A small image classifier, trained from scratch.
Model: 15.9M parameters, norm layernorm, activation gelu_tanh, moe top_k, num experts 32, patch size [4, 4], width 160.
Training: soap at rate 0.0017, held-out accuracy 82%.
Data: trained on larger renderings of crowded toy scenes, 90422 training examples, 15.9 epochs.
Rows from expert 15 of block 11, named by matrix and row number. Rows with one number belong to one neuron. Each number is 500 + 40 x the weight over its row's rms, rounded and kept within 0 to 999. All counts start at 0. Numbers have three digits each. After the name is the row's rms in percent of the matrix's.
# up: expert up (model.blocks.11.mlp.up, 32x160x160), inputs 80-119
# down: expert down (model.blocks.11.mlp.down, 32x160x160, transposed), outputs 80-119
up.5 098:447474454468524462473470622437542477453492483518469482585492504489500507449481510575443485404549549535522503434489553420
down.5 098:455593494466447468534535457522454495533452470537491404513491506487558526483587483563476458487471482468483501527508477556
up.6 134:500480464500453611480439499465509498527437476522487455411430508511503484562502513362435456527520526456510508494536527481
down.6 109:506549520463472544475460445442529452485441491467567445465486459488482547492482493450453510471554503498540519540510470539
up.7 100:485527463516449479497560518450519480452476474539600488483485570516534527375515529537452570497541564515471470536511553516
down.7 106:420445530509515558605443494488550476452490457482487475523517542565526539480514544521557523477559539488529440475542472538
up.8 110:550478454539491550531420496499436540444525512515495502461468513470506492522426430503526557490521483499545527467500494463
down.8 103:445503439480439471459525407494467444484514529453466447482426555445529474546537508521502547496512518469499509483525429479
up.9 123:526443470495420532506455498544537408535502503513520524512495503551515532483480455488504468484472440472582418493452496494
down.9 117:489432450492519529499497426483529469472482521509453438478484552506436507531588457532495564480550478486456522452496454517
up.10 103:413505531579526459482422487468494543517516485479463493580503471489516481485520531424464452483532525507519509458495486481
down.10 105:510452511512507419479531451496456553537522412502505501556493472500489429590543467554528514476518524548570539517544491434
up.11 092:495528559509498515518536502505557497569492495557485374494495579430509480516480573560467472533480548464553442535511520502
down.11 095:468526574518466475468542562500459581482518482481457477483520455621519488552565526485468524547502476542487505492456501511
up.12 085:467524541529550461521501502479521484526509510423447494492415513519601495410492441492516526535544539482460480487470523530
down.12 091:535475472404493471579446514492486509429457453444482504447542529492531500453491536503477553522446497490559499472414548557
up.13 088:512450512493524452505467430529499533463470444511481468561486551528540515554517487436479499478513460435529548495553524552
down.13 087:481531440434456402432489487515480580504492542499527550559524520529488432549546497554505511554470499602477568457432482516
up.14 106:434525555493467445483520502466488467517539475453501586510497468466530409517465461582476515471450457443511465461548473492
down.14 103:475424449471452466536588534549479388458487537513529536554452432526582503504491493599511558465516474528471534488557465485
up.15 111:518478491464526518513488456513485554481458452553483483532522477528470532502456507448514514542526507489601509475480475437
down.15 111:591524452526471492542423508473538430545601458487517583555566579453512479540481429464410450570496487456456581518511539512
up.16 093:523512513528433617481533494486484562573501523493493504469477445545478496518509503537519523572579502487438497452532445561
down.16 093:520529470578493501508577499494470483523496475436561409482510402521499530452535519465525490518519486530463559497511583484
up.17 098:511539452439561526478497571532512511425449532491529546584508534497513549469536411474471468507523505506454445462468478520
down.17 105:495482491458516470437490452469507550497497531441485396495511431484558521535458514466481509521537595510566481619450497495
up.18 105:556576484523530536446454528493469469404475489496503556504496499462594505469521474413477496478491522505449562446493564559
down.18 109:539521537498434485466469494509517520479550443539467501479510528476432443524456462571547560493507487533561477485514488506
up.19 107:519454486540428490537471543541488468555489514503489511552495512516478411423569457508526516482488448509473530457494464484
down.19 111:514545529524518468550589454570499454530467526527541501472443441533501501509573477557542456451485525442461539467506490535
up.20 113:522467482499551484511456474470516441472502524466520492480536472484462528474529472559441419467535497488499490542510493508
down.20 104:537507437449547490483565452416537509480540511517529466550526553480468423421507535537503534509517498499519548571432487474
up.21 097:578436501432501440486467493444471550512547555514471474516546419542513512595455517492540545554527540494499488471541519454
down.21 098:567472441552501496498500491450489573563494479570473480419499488439439492524517573559505427528511500582558499516500435489
up.22 095:449491469483535498455473509550500486432525567377440492487429471448427463485439475518516470509519524484444492460524512465
down.22 082:496524429494471521520538478578472523471437558480522541491518447560531480515499521512548438488515503501503547536468592511
up.23 102:562561492505498525510452539524451519509506492434479521525526572482528570546544517517568505458449552478499476464519503530
down.23 094:572552509546507457496515421529420555518480557550454472462514466543500510506393505447490522460471434512481430467466432473
up.24 096:493480506544526484479491547457491541491410469471438450478493501574439511510529473536519490463481479514521495550535550474
down.24 105:522551513455525498488528539511586449544438609537550475471453490501532464535523502483483521490530623499418549441458544503
up.25 112:603514509561532530536491528539553489571516581484541423531508496467479560521507492463486562535453485570479465554518540541
down.25 113:509474441575601494474449546489611482476483563539474538502425526479542609444496556503458468522553479450524461416494446466
up.26 102:537449501488462540445502478590499521493461477482524445494455543486585516615518483455464520492450599497497495506485579523
down.26 101:566465511524483393470440466474476455535525542397492526510462525571451489508557490463495463533521498496498527456467497479
up.27 083:510434517510462493415480490485499556526423501561485400454503461509492393497408519354534487481476480404527551502474500507
down.27 089:536548544523532470499563406488540431477500448477524518516486530501512501485441518466525424514520515497476539429453483453
up.28 097:515467525449539484486488530480442557474446456529553476451456553514444512525507460470497481471615543494503552406472500563
down.28 099:518540479388487477541497528509486461530472458488508534416437494453518434484497463503514555604499485547465468573514503552
up.29 114:556531494490433478521445462546510535438516493496467595513508501499548562520410473479528447517445539441502569497532501496
down.29 115:498551478534447475504468478558526479406493513547542491522551488485505426496489502485588551496535522533551574502505562603
up.30 095:543422525538514398434517455452498474497446488479424479554458504539552442550451539536499493499566470551559492456484492469
down.30 096:442562546559420548536465550460497528441532464538574494497490518589480448447502521466538498505431479549485494477512478530
up.31 100:578484514492503484503532536567482562480494435540491578472504476506491563515575547510503495532479513504471447513466527500
down.31 103:535524481439535509518403441514531519524506490479450491509539436471484508548537425501551488511500508533527493502467486510
up.32 098:523490535524592523588511450448484492469611434511513499526439487519554487493470478473479542494483527565515472491517551540
down.32 102:524533451517534477451535486530507472504545470558489530552487480517417517512477482511462573413548469478523531547531463542
up.33 104:510475504447531515510501516564455464465485544574462509542479470578477481486501524544440475500560483501533534485510446592
down.33 111:483473559457498512476546489576492522559608485607521489432523508523533558471481518459498465519533389486479589502510537492
up.34 100:463474442471531500536503512468580511547520431515510461479578479503530597521513510452474500471577439492472502499549527442
down.34 096:492498466438537517531493497532481455518535534520467496466482527538576492451536485508560508481454528519479455454456450454
up.35 102:560523496443566468493501465455496484472437425554513486499565471443491473543572519549477503536496436515480537538534465497
down.35 105:525558507447504498500494575478438470480561541436489487520427485443532493488504450506498436548523501458460469434565455490
up.36 120:496488488481530374520498543537507520506447527489505443446476531562530497524502463431503492505514515491448474427540473498
down.36 100:504528413485512534495505489492523520530485462520501436468526453487502551519516512526555530545573478515380486554463546491
up.37 100:530456515444513488564407455516458485535508536556554451541477466487556504475549437527494433524518518521511442497560531562
down.37 104:511521394529524443524465559507507487511494424467411533487437511423492538537539501497490512517484559447554483484514443436
up.38 092:463517562562463556498494526514417452524409475466488559448491455466526558571575522544435512539465521542507433476477501554
down.38 093:516485491557479538461493529528556494443531625492479484526476502437534463446534482508497512475552495542511513534491485470
up.39 098:553478528483499500498487467483515557506509547497473502473573462501525538486493487460486508521526504579501491565494498518
down.39 101:480528491571477475480499508491506455465559470535505542432518478505569462494479407505486519471494535497499415522467475450
up.40 103:534556537547482497486463577436490489577509473505494491523519424576500490457483478511561478504479457507488497518501515462
down.40 107:430440458512506472525542530458527529495465507410502482446469500504489591543537401544501492531415495500501461507540556509
up.41 095:511571449448504502490557528500504534490515512507532535407521488516597533482536502522483441482524534512445520524444520528
down.41 098:576452554578475531454571420546500472511448438491540508440501596433470508460479496520460508533543468461490439515498451489
up.42 086:461522441488506519443556455487500473530475536480472505512428511522504532516533459486422586450506480489567595458525550501
down.42 088:527499507451484484458445435503472494525518539513511444547505449517562516464506575590498488570462413470533543555473500476
up.43 095:481393518537515488475562517493489530519549502503482530465525461542553426475559512489558514504475474483441463461507407525
down.43 093:564499441532502516483611425451496515429523476474526459514498432503467521498439454521520580468494480510532487508502502557
up.44 102:475507514530520465491471467510567531494499525585493552534487412464495500464482463473480485408477456510573557546487473470
down.44 102:464503496464468497465534495503498505477501511534514490467542571503488491455401466440497522427488485447456499553568534438
up.45 100:472500407455464458431495466549454548486467506534509517503615495563415506463506445576532460494463522506447497491425488499
down.45 110:526530496501527516470478465448424457491489497497516471492523495503474518570411465424537471491516484512463511460525491487
up.46 101:441490504471389458520537576524598432466486599483566534493509524456518429518484484477497465485511486536445454519575464614
down.46 096:505498507519478486480533504509558462456472512490465543488486525483545502513492510484526557492492497468514525504462491479
up.47 107:397505473509525534439489509488439620519547520514489487491497513485517502523532542571481543519434489446512536455435525470
down.47 104:489482439447464451569470497452499506492532508537472496453527493492528578467583450421483487479496516499511518493437491479
up.48 122:505517453430473552498462518488548556455521544565490451511502503524479501470510511505440519518437483525443476550531451421
down.48 113:486532476540520526475468476500426441459539480585570453472499503573497589523523524466448432521494636443475524515486436488
up.49 103:546441457544470528470443533420547510504473531569463526528515500503493547476546466469446538466518524474504435543526518516
down.49 101:426547501507510518533447502493472541487467555488538530468491530511570457456465537485429499564523482563491575503509505525
up.50 092:448478569400482475586465439542550474417462533514509491473511546465571493478517416565449540499544467501564547529527510484
down.50 101:470489503492516492458496524505441464442554453460572463512454488583507373463431532487447508470432533461437472440544428490
up.51 090:535456531469513472550487485501441514493492518597562486518488515535414453556554515477559536515512522477487477489497493438
down.51 089:475592468424491568502491467451529540447534537480548465510473535509501449491534538518530521478506552546456454497486547509
up.52 092:477441494459513457493475508450491526418533500445548505560504567503518497513546561495437578474564433496558544526484478495
down.52 094:521541464506548477476492486537464454556546491514433502429549476506524570524480552455505492503497501558566571532526519443
up.53 092:509465500534535536478419463529412590476492531520511496472523569421488502496450420538489481433516530530471443474506476442
down.53 090:479495476488518441503523464477461535448434534450499479514524522508605512490447508549394528524498501549487567517460509463
up.54 096:523470541557465477438545492522480444456509475485510501485508417529559524513540519474562580511426469523555456509428484482
down.54 086:438518488490521494513523448552481559482514416488519559505483489445519487504413519509492570493521516530547461446511481472
up.55 103:473529544511438513508443524480526516479508480451542422454451550527453482497511541504485470484484488512546507526476557477
down.55 109:539549523488565484534538519522506569521484493539479471480479471475469490485492488503445477499471492610447460503475485510
up.56 101:502466442593426550539479481519546445506464546446509475423508461569459419487480462438463520515494506501414558448464522475
down.56 099:525480437568516496500489490515473530507439538476555453523515526485502525456515518544444512497477500419522567483471385482
up.57 112:474492510411472406549444503537451497476513500414494507502550497498503480495492507448425442516515575480566466478515518454
down.57 110:400510488485559460551502539400467467491500487443542499519497495524426580459554518540535534465488467515527454487503487565
up.58 091:518498502505480577505523492534515537446512495591432534585494486493549439520520493463521515500542523565514460576556515441
down.58 101:537491492414496533492518486505461493562557476547524507447518556469473462457450572557429443553503516488537513519536515447
up.59 089:453478447450506456389505455502505521445549516473546625517456469497465528529536496533471577520529543523568484501524469509
down.59 089:515505430487553494535550394465486446424465483425459536542565571501573453496488458451461500475523499552455540462531490483
up.60 109:473479545531485548504553475537522437540542537534486494580536448459459514484483472508501530532481492530521409435480426532
down.60 096:467495504522513457492558468513595479495566492460553440493476526483436573508557505457496464504445534499525485454481412462
up.61 102:459519497494495411607487472494464464537544464518495442492510513461568517475538553561528530506505580448403509544471515456
down.61 096:406514489483526503469501542539447549490533475479437522499500549503507462479547523538492483522517510470530522462536444514
up.62 080:460530552469469482521552484550519472563478500507482481525535511421526453513500436484512471455546557504469587503514495503
down.62 079:490495484531532411499529539487493496505488568509599509536504447503557510474479470509525532405497487419551468489444408493
up.63 112:576545464520503538457499511516559510520434520588543479561504476478486495570477528488460564493499508542513600566520498536
down.63 108:534462563589468513439471465509462523459508506494532525518486516498510434514458484485519529510475511459532424476529601501
up.64 117:525483454561482496474508454505531488449571486481518532505461521559536484469574540560491493532446525562501498483448472558
down.64 108:579494481448561524505480520446487453450549459489463461408532506481443522535512484533480491467570534504498486418468466461
up.65 105:550483492568459552510533497508510520498486525492506467488437477517471561498426488512511557509558462512496521538495465526
down.65 099:425540469531470564462469506590539472514453504528509529511499523476552473504560523479511551586547547509549537551481530460
up.66 096:462534528504479499554481516436517481520551522495511473505483502499518428484503544536529494529495474518603545487467515566
down.66 105:463426605515413524548494537502427550469512469535459524447510518496537553522559464460574597475515507542526517527415483468
up.67 113:493499524524509491553596454543480513509513410472444570514476559479480499484510521549452526514495501469498486477598444527
down.67 105:479519473614542509548544543482536476473523531467553514501477508461467468585491570577558485560562500496533510539484531480
up.68 089:394511506586502552617474494449460501515481552431482556488468488566504480592461491533458517542541470409469505532530455554
down.68 089:494461453453571488471529556474468497516451495470491525479495497472527560522533549440599542594499475573484574473522456447
up.69 096:514464497492507501457539490539541481570503492464443537487436529527464509419530471463467474539475462486471565471521491508
down.69 103:525455505520546468569474560527492595501519574483474527471507487506437508529461508548530478501476527424457472519382525473
up.70 097:511538476444544447523520527548487532492476520481463530516461463492621516567412498491497445484525547472453543528476528580
down.70 100:428404481558454507448432460483539597503433590514508481489517494486528529493488479418540479481537483490505492512529489556
up.71 084:465563488549473523485495514567438566498518477540449529435487549531538515565460498452515556489584411558522426492532583488
down.71 086:433622520524562540584469527570553472521526491501523511571487448525488575497421472526513485515500499522475442528455525502
up.72 103:473504437579510475552595520440563527477553501477505565533489470517441588481506501486505475489470508458499473542477538477
down.72 111:575504525471514541483467507507430488431478574448562489622508530473486442534481522457536460539489518511530449605522452472
up.73 101:493516507554458510489465422481550553470484523485509446492493517523430453524511486508470561449523445468508527472541490542
down.73 097:451487490495523467505456455462458559541476556458495556478532528518454505537535523506553524505559556544497451457518522497
up.74 124:553488517443500506404519513530463464506496544504429554494501483489506464447481509455409526517461469488453562601524495513
down.74 129:526453553484576446532480536553493595479466585511542531555556490483467457514376474526538516443481477502499555450490491472
up.75 096:492547469468564510543486510546525527558439537504439476502535433523516446503480458511498455600499594467529494478444483486
down.75 093:474398577492458549395532499527467519478447499473458464466522481501527603500535452453487509486518483543484509516488513462
up.76 088:483516525478449470494481506512533564504503478480482464562566452500459481518487494568487524490507502527522479555454524456
down.76 094:529509469444505577477509456486502567548550450582474495568429484537483482580498494451525501469536508501452474499502525507
up.77 096:588587522527474484453539559450513419474456564496506517502454500508554511519543483567522405515557530490441480459484474554
down.77 100:543460489509510512490517525474483440525427486457523474508488460473484583507450454517518474472498520503444564532600534419
up.78 124:520555560471513492458575559504559581511548515528458536495465495598487512455532449518488525496507543504521520491525491484
down.78 119:520543542517462415483523551440445393546526537473468482564466460556525431564486488582436508500435439460497427421473470461
up.79 105:561521540495500526514522512567520443538512521460590540521483469456476507448521489512563458481491457595447408463528545510
down.79 109:493565510487562484439555477553455495440605504484466503527489495426554577515554446429468532530521521490504501448562535549
up.80 112:514523453491589447417497462479514445438460493501513475526504504501453499482473523530462504469516530481588508551460496500
down.80 110:479450409536443523474486453449453560484557465579504500524552459542465445495540523491543392535452549524478457442472514447
up.81 116:506484519511518474489527487502461534511526503565489464451560538551562493411501489441493510515529461483437431574521433558
down.81 105:494538461516506527495496484500597447467569464469474506400442556551486473479514512424507494512597481469486488528482522488
up.82 110:480450490503528571509495520488449417544582513540486490520527409522514496422515466492493465477498490451447503502477544506
down.82 101:557497446539432528484612491547507513456451489500444468507447548440450496502513532501495486481501472409519456506497449560
up.83 104:524594429481439452474562487501468559479487439501456438549534514594487516471547445523445482507479489532449567524496557457
down.83 103:442503539473521477523458484468457546468490503448580448471547499504525475494480523534468488578459480449401545483493525528
up.84 080:450545502486497489475464516511516517565472557462443518522501454520487580482475531512517516465454468513498464496484438485
down.84 083:484534469549458486441532541520545492486498544479485544569487507425525475429504478511515540525457633474488479569541447515
up.85 098:538421477582526506531528480496523492495522505471492502562532475542460476515502474402465514455468444541532537588493492498
down.85 090:498549550532521544522483494517424492516463613481487500501580546488515488439502494417466452456546510431471502479470476468
up.86 109:508476516506519590551521551484501502540552551477561488575542550475475551480489517474483485430436475521492420477554536483
down.86 112:449521479529548594484457415570495521471540479500490527453486469488525482521466482454483549545523528525546520558445556475
up.87 101:480536493464505513505549522505559526445448540513609536457507401463519451492541450561533577489522478539517455578480543594
down.87 092:549439510564458530545477486451507510507557481517505452512496519516489564512495544471485382476548459525436413461559483477
up.88 099:466498512407476493422507506547470494448497470453579540542539486417506526460476505503475526564500461519528551481483512509
down.88 100:451524505472486509488562520484463526477570456538441531521510499512440395443525498575555420484501460533479497499516568457
up.89 098:483529524460508514558496438507462552483483518488527502524544457504490423556564502509540450435467556502495494531457499530
down.89 093:512462521586545492418480505431461477454452558514506516448457463564462483514555388544497553494464474550539509432467445402
up.90 082:476517526523436502566494523524557495526491492517567472498480471558556427497495481517472593498494500505438498538544498526
down.90 086:463513504537496434548537476496517451495575435496458512495455502547483473481471504495554523528561574515495529482539531500
up.91 107:497515540565495504447470524555517478494474543462494447484481583501556512538529503503499470546527553520537486473544507523
down.91 103:580484500446450529504501474501538435498460511525495424476527471511429440438553584561465461522523536515454483468598455510
up.92 107:482525481472471547603468450419468446496502571538506494460510489488493539505498457497558498473486510547500492485436525507
down.92 104:479454460436532524523478522461575524541409533513518438517412361482432583527422494471512485438523477489527493536514480490
up.93 103:566519463507485494472513533474549542571479474524479497525522493477502482515524522437486503504548575446494430416449522642
down.93 111:483432509551483496507538527479509451557484513451506485446476493554565483491576553439474533525546455473523515442455499491
up.94 098:548454479485476505488494422538499490542446538504522534453512481630516461547448413477559443482441459523505503499508525545
down.94 100:502480514532463474464425461458487488460483495426457528523519457562536528521441469441502554444408454510469496493471434506
up.95 099:452569416504488477515520449444515453496436525546516447534434547547458478551489464520467423554553480568534499491460547520
down.95 100:515396553504542484457486516452528528523459477517513482491553470543529477519549615554563457464469512505470506523523516575
up.96 098:502561527518465546527526474579492444551549471540484496505500538454496513491553560478528533538464511542461510533483473462
down.96 092:494439497437439501485499501485499539443594468531499474541457547518507513532508516493474502508514549532469489512457535514
up.97 100:440607512519492534530502561529497549550501489534539546506511506506472539430550554495515475527514520496473546473531579542
down.97 103:522512504455479545563573497513449521577544460477521447461509492494522481561517453515550522408554492502513441489593512469
up.98 100:448582509543548555491519544485517508443448536527497472480545497476399543465466469477506458519508546513494570447548439577
down.98 096:510505452517392511471572508475561491463490425538552417523477520455460521500493425499510477491501557508497487536505538610
up.99 115:482375477508546488564487504435484483498488512532562593496525518581497519434491427493491519457519409381407508531541446564
down.99 115:548508387515550586549466504443532516521519511466471539479476569480502455454457495495555498521459494493477487574524497460
up.100 111:438591490528546403471507484422489487526440503458460594588420468475446497505437510504512530495585439475489563510452536456
down.100 097:537455502440477503511502494462443540491473513432552537503525426508423515526445470525542400474548513521511470524517539404
up.101 076:492553520511470439577434469509503484521407513556416508501447538498526488468433448558495498497537469519530483441583461517
down.101 078:543522561488532498463454443520524533489495481419463599515552562433499441533483552526485520534508523553529479513510543496
up.102 111:503529543463536525559545467449466452646433482519527470486419468506454502432533497541457516495471519489511407447509548515
down.102 113:545515436498423557562486460485540435528490472501442511466522487465503533531421474521455543563488508501504533487514500505
up.103 098:506431527469519524533529452518512572486512484491413501449518481533509521530429452549508456405552505474516497496525536465
down.103 096:492480505555507539530530480489505507555525537499570488430446480526442456572528535470574458513466453515543491563465517514
up.104 104:520480483537543553519455549435488545431530436445497436524526510462502506452541547511488562531514510484454411518513513574
down.104 109:466522525525493541489473488524558483502433509523506478424493534405541472554504597530478493503418509520484462585451465490
up.105 108:489505529545459528546570496511532443512533496582609544570478488544522420468527448510499567502424516481545494502480464529
down.105 104:533417504434466429458517548516496428507474478483491517521439525509445465521510542453538459477503495489477534481506437497
up.106 099:503505500475538509499546532486488528553488579566472492515508444572484445552607496471506490555453577463465518489479463445
down.106 107:494529580503552403566437496490449446533477470520461502511495451601477562541456503574449515478489542453508448488548472432
up.107 091:471566513438474429542538507529554470489467485562486504516524482428535464548510531499487502574508477506523538513433526465
down.107 098:495479484447484555490504556457424510540491481557476470561500490445544581554439458483545554452496481464516520423462466482
up.108 079:446490514496452429496550474478477516561497515516494462542565557560511570524503536530502494494447492482501429436495527450
down.108 087:552527469411493500546472520543510546489462518465453517517497575539506516536491456494523487448576532510430513483457536511
up.109 095:492490496511563560572490483445504491600380502548422484484490568464493463467613529547577474535550520538512499491472532536
down.109 100:540492571482474557512451487492530495468484496507428495477519463531558525570551526506428518515484513525543500467472424473
up.110 087:445571526487507426481435513488475511518549495533517535563513433477465472520495458534515537506503552436513476500490502502
down.110 090:484448537505503476517506432551481565482557431519511469511503502572546555464475450556514558523487507469526505501547483418
up.111 105:450509484501428439491496499605514561424546445475559497473520500452573502489464522485465485497446511507487467542536429471
down.111 106:483412490570537501528497509507459413435463437471521534521474478545380526521565481584515563529505498511556506501464480505
up.112 099:450457492496489489491481561510484506495417416457427458526512504516522515530522498519560422509467581523394484560547529501
down.112 110:473577480535419510520472565433488521530526494455579446449532498532517507574440501475551467513485479543534503515509549444
up.113 089:439578454494480588496493498581535491514510467545453448415523519456533472510521517554500545496565484477485538490557526487
down.113 094:461539487484568559463475519554491503527502407523550548503547480510500504447508532505569500538507532470498513446484524511
up.114 101:465522446541542462474535537526550526451520509472531541474422524538492507414492518533516508478430558520487488448511472522
down.114 101:508495438499506557521510469423557528380495546533569502486528475511520502491435509523537525480559524569555518548517542441
up.115 102:445575501459473544478524552509483541488547530481547531449519514523527497521474476479454511511456519479517513552559484538
down.115 112:465497509541532502531478419520431494517514478539495480482459509463499498497494532458443410483503475552449387525465531515
up.116 081:529445564518487479468512588509529515503518502490546473499483469470546512528483469543527490540517521492534413502510529474
down.116 081:499504433437500449493602481466495553502452395508462504560494530498609504535474463466523441548522437508457506470562494473
up.117 096:476473440528485514537530450597472520477514491555486431466453482537553478430474538542519499538595523473458476481489541480
down.117 095:474528458458504477466531512496522508509543486603456491511528525486513506451538525503467530493582504496489549541475534483
up.118 089:578486549397514468408480445469493562488547515483556527499537482482517498480535563517471500481491549491583407530461531499
down.118 093:500492448525550493486479554487467425436567513455463491487524446504470477432429423563489474536466573517467529482520468487
up.119 113:512534576517489501437449548555472549491473535527452407486523556551462524532454483499522510474529476485490524525489506515
down.119 107:473545564498440465453431520460476492514536527489476541455505515506419452492499540512499482440510555544437472496544545514
up.120 091:546508526481578442510480552567501411442480520436532529577478579473502577524481506489474498522522492504531537487552554473
down.120 090:521544453479519512497525438486470522470473497499466421498545464572528513482471540475489486459483535521500552470478529461
up.121 094:521521475497498485474550477465513483457466513516536535513535456530527513517472462485501483515460498489523565479564541600
down.121 101:570459553473509517460548468506422519480475539532496501485476522572460450440484526484499437544498506480515526505440487439
up.122 121:478458455490505463459480512506534492529529495532516509506565425518541550463547475443514560496573485494387510489514546407
down.122 110:528507446466449530465504487456543560423481479475498438568428502436455519521438483566588493502460480469477467454479493492
up.123 090:473513506484511469513541547506486496515487544499564501463504512447486446444567482513507526464576487572499537520519532485
down.123 095:462537547470494455510511487395524470523515470551448562559513513456508500481504468568567482479474533522515476527500555451
up.124 100:432484587441469506500492455514489469527477458575527485544521506480511535520540493533518518498520520510528453428527483530
down.124 103:514516500452543548539528532482493452471551509500536529541487544487487483490533499486516496507544460582517474457552537489
up.125 096:504443457564554470583501539490562529555474530456460517517448453480474514519520556451570517546476504540456535537459463518
down.125 097:496443532456493562458484499497466473450448586465489443453546447533497540495476489475532534481552553524560528498495496483
up.126 102:464484479529490543518540507490449457507486463395543507467539501460559513468537561483445592458533543499480531589465466518
down.126 103:509469550502480495546531485549530488502517581462461544514488526508503587506503548499496436478467491459474437500423499536
up.127 103:489522500585441476476509460513445584478526459508496473489457494542508504500474461515451521476509552427478554494501473464
down.127 110:481538509456556468497511501465466524522459431481474461454558498503503506478503527478488451577476478465581464504492542510
up.128 089:432482482545522511523470471482558519503506429495541469492482543500486562450506529545482466470530523489590472494602525487
down.128 088:503547513536456477465455482489476537520495437529544458436470521428423476532478532504514509536515400496512428499569575506
up.129 094:457554560493511460491516547534528439571503443524540517483555488470518477474466497515439578445446494485453524461540492552
down.129 091:471485441487478509534499530495518508555506425508522512527489506502564501492503524544451553447482503486497516562551529482
up.130 109:416485508516453511477473483478481571540519465472542488538561529504494495503469552429515473497453549464473489482558464522
down.130 105:508554599504537479565552467509458422526515539532513512569452494472445526534524476490498470486570607418502504543479514539
up.131 089:501457536418511524438453492526513505558636483525438459530562529451504566492476464474504532562536404535426563525539496468
down.131 095:446535516433464562485477447467586568431540504501508490435535500545534477489589484583545417522537510509544510492465509471
up.132 070:476487461544430531546470467515481535506493482492506493504497477524479470543581523570530467452541525416528612526512546514
down.132 083:371519522543533552529493474524539514540508446506455559488510463532540501441506438501501515555474521490482555502503428437
up.133 110:568379467459486443521474461492516493484496538492529497484551554494493509451493535548506553559531486581472498480549500491
down.133 102:499550460491533457515471523528482486492424561539477503526557595459525477480500459576577517536498503432504575455539462490
up.134 115:553454516471467461548485481573499550468473538483551493467488453532496481452550506523440549557517480555455485486512497455
down.134 118:525433462474499520580498475472501450529509488567491505517494521449516534496498517474551506495494580404519550447488515494
up.135 082:538494528470498448469488531541564577433509504498526437476429544541526484501520539395509467484518488559584470477547512519
down.135 090:482517518549482477509537472575499498541514478513527552555485419478430554546466435577480497499478476475554624559441465500
up.136 099:503522451495417607520430544528509489476529579549447516440539534422509502425424502438478403549487539470520573492442551472
down.136 107:473486562562472489466434479542462530442509439499544476526540514470386458477443409544548519434504479488484522506461507537
up.137 085:538517478518596480559482480516471497515496479500451498446537461553538546567496545455491510576524446497444498466535526495
down.137 085:511597482531490470445560485531503525493524497453515498479499462512541456524572431492447479472497479453448542498594429534
up.138 096:494527491452526480583471478530526457508534497510557573503443534409561482537491532509522549478526432474410504493523471517
down.138 098:438469520458574450515503476525466437441463480513499507589502471520479553514457522418553497432495511488425464503500524460
up.139 114:518522563465568487508417443519486445489563483541547548569479437527467525465489441526531466486526509578442571467488556518
down.139 109:507518507533483473459516515450580509446539503521501491529554449478482475542450523522587528496481535504481533497580434483
up.140 088:506498473557534517503508541482432471385508544485499524441510541499453511510488548432526487560535476468548547432413515541
down.140 092:483450487464451472519527452518477466438477531431435448479506481499508469483483521461474541535528530525495556454465551522
up.141 078:511484488543470422505566543494530522533536447476485529522507467451540519516566524488548526521483495488532464541472521552
down.141 088:493425527429493504536506440495517493447512549525477491478502532534486430450515544484508426497464569558598526433532498540
up.142 091:558434553480581471466500489478479490592438513483481506471539433487406499545444554491546473473443542507499497459508521493
down.142 099:480554503504483555535488530445414592524471467495516442471471432522517454516523493459498513488433464503520498563469453530
up.143 086:494453503488484531532517488493507531525516567453478519497507519543501469524459543519456481507510506486536486565403533490
down.143 090:496462537430488524539500507535479529434532509540527509452582511525478439474476438413542501516469478506561391498511532516
up.144 101:465519481464489474443538417529458534508478517499487517483483522546564442464487484490430497535528563479556514411439500481
down.144 097:538465425533489515534354522500506478479560452462473487510455426444460517485480485497523517494527454519470494534501470524
up.145 082:460490534488522483515486554403488539454513508456493482468550493522479564480434459436506575506432438515568491528626458555
down.145 081:511452498433465489554478540505504445436499466510513486480459582497454537494526473420465483578467518522493434523468488513
up.146 105:502487515450501474432407514554528532460440497488495501546470481535577520564447449486534429531476568456513531423491527459
down.146 095:554516483495432485485519516480482465487503496451455456527514446568464565413519489474428527457462534550472492482460482539
up.147 102:546431471558461496583472543562533489481505503467511466518495472469408509509514466522518524492458413518545518534536486488
down.147 096:409569546402532478541525495512509485519464588559501463490519433524469461402491546531457529557476458494489474471527549455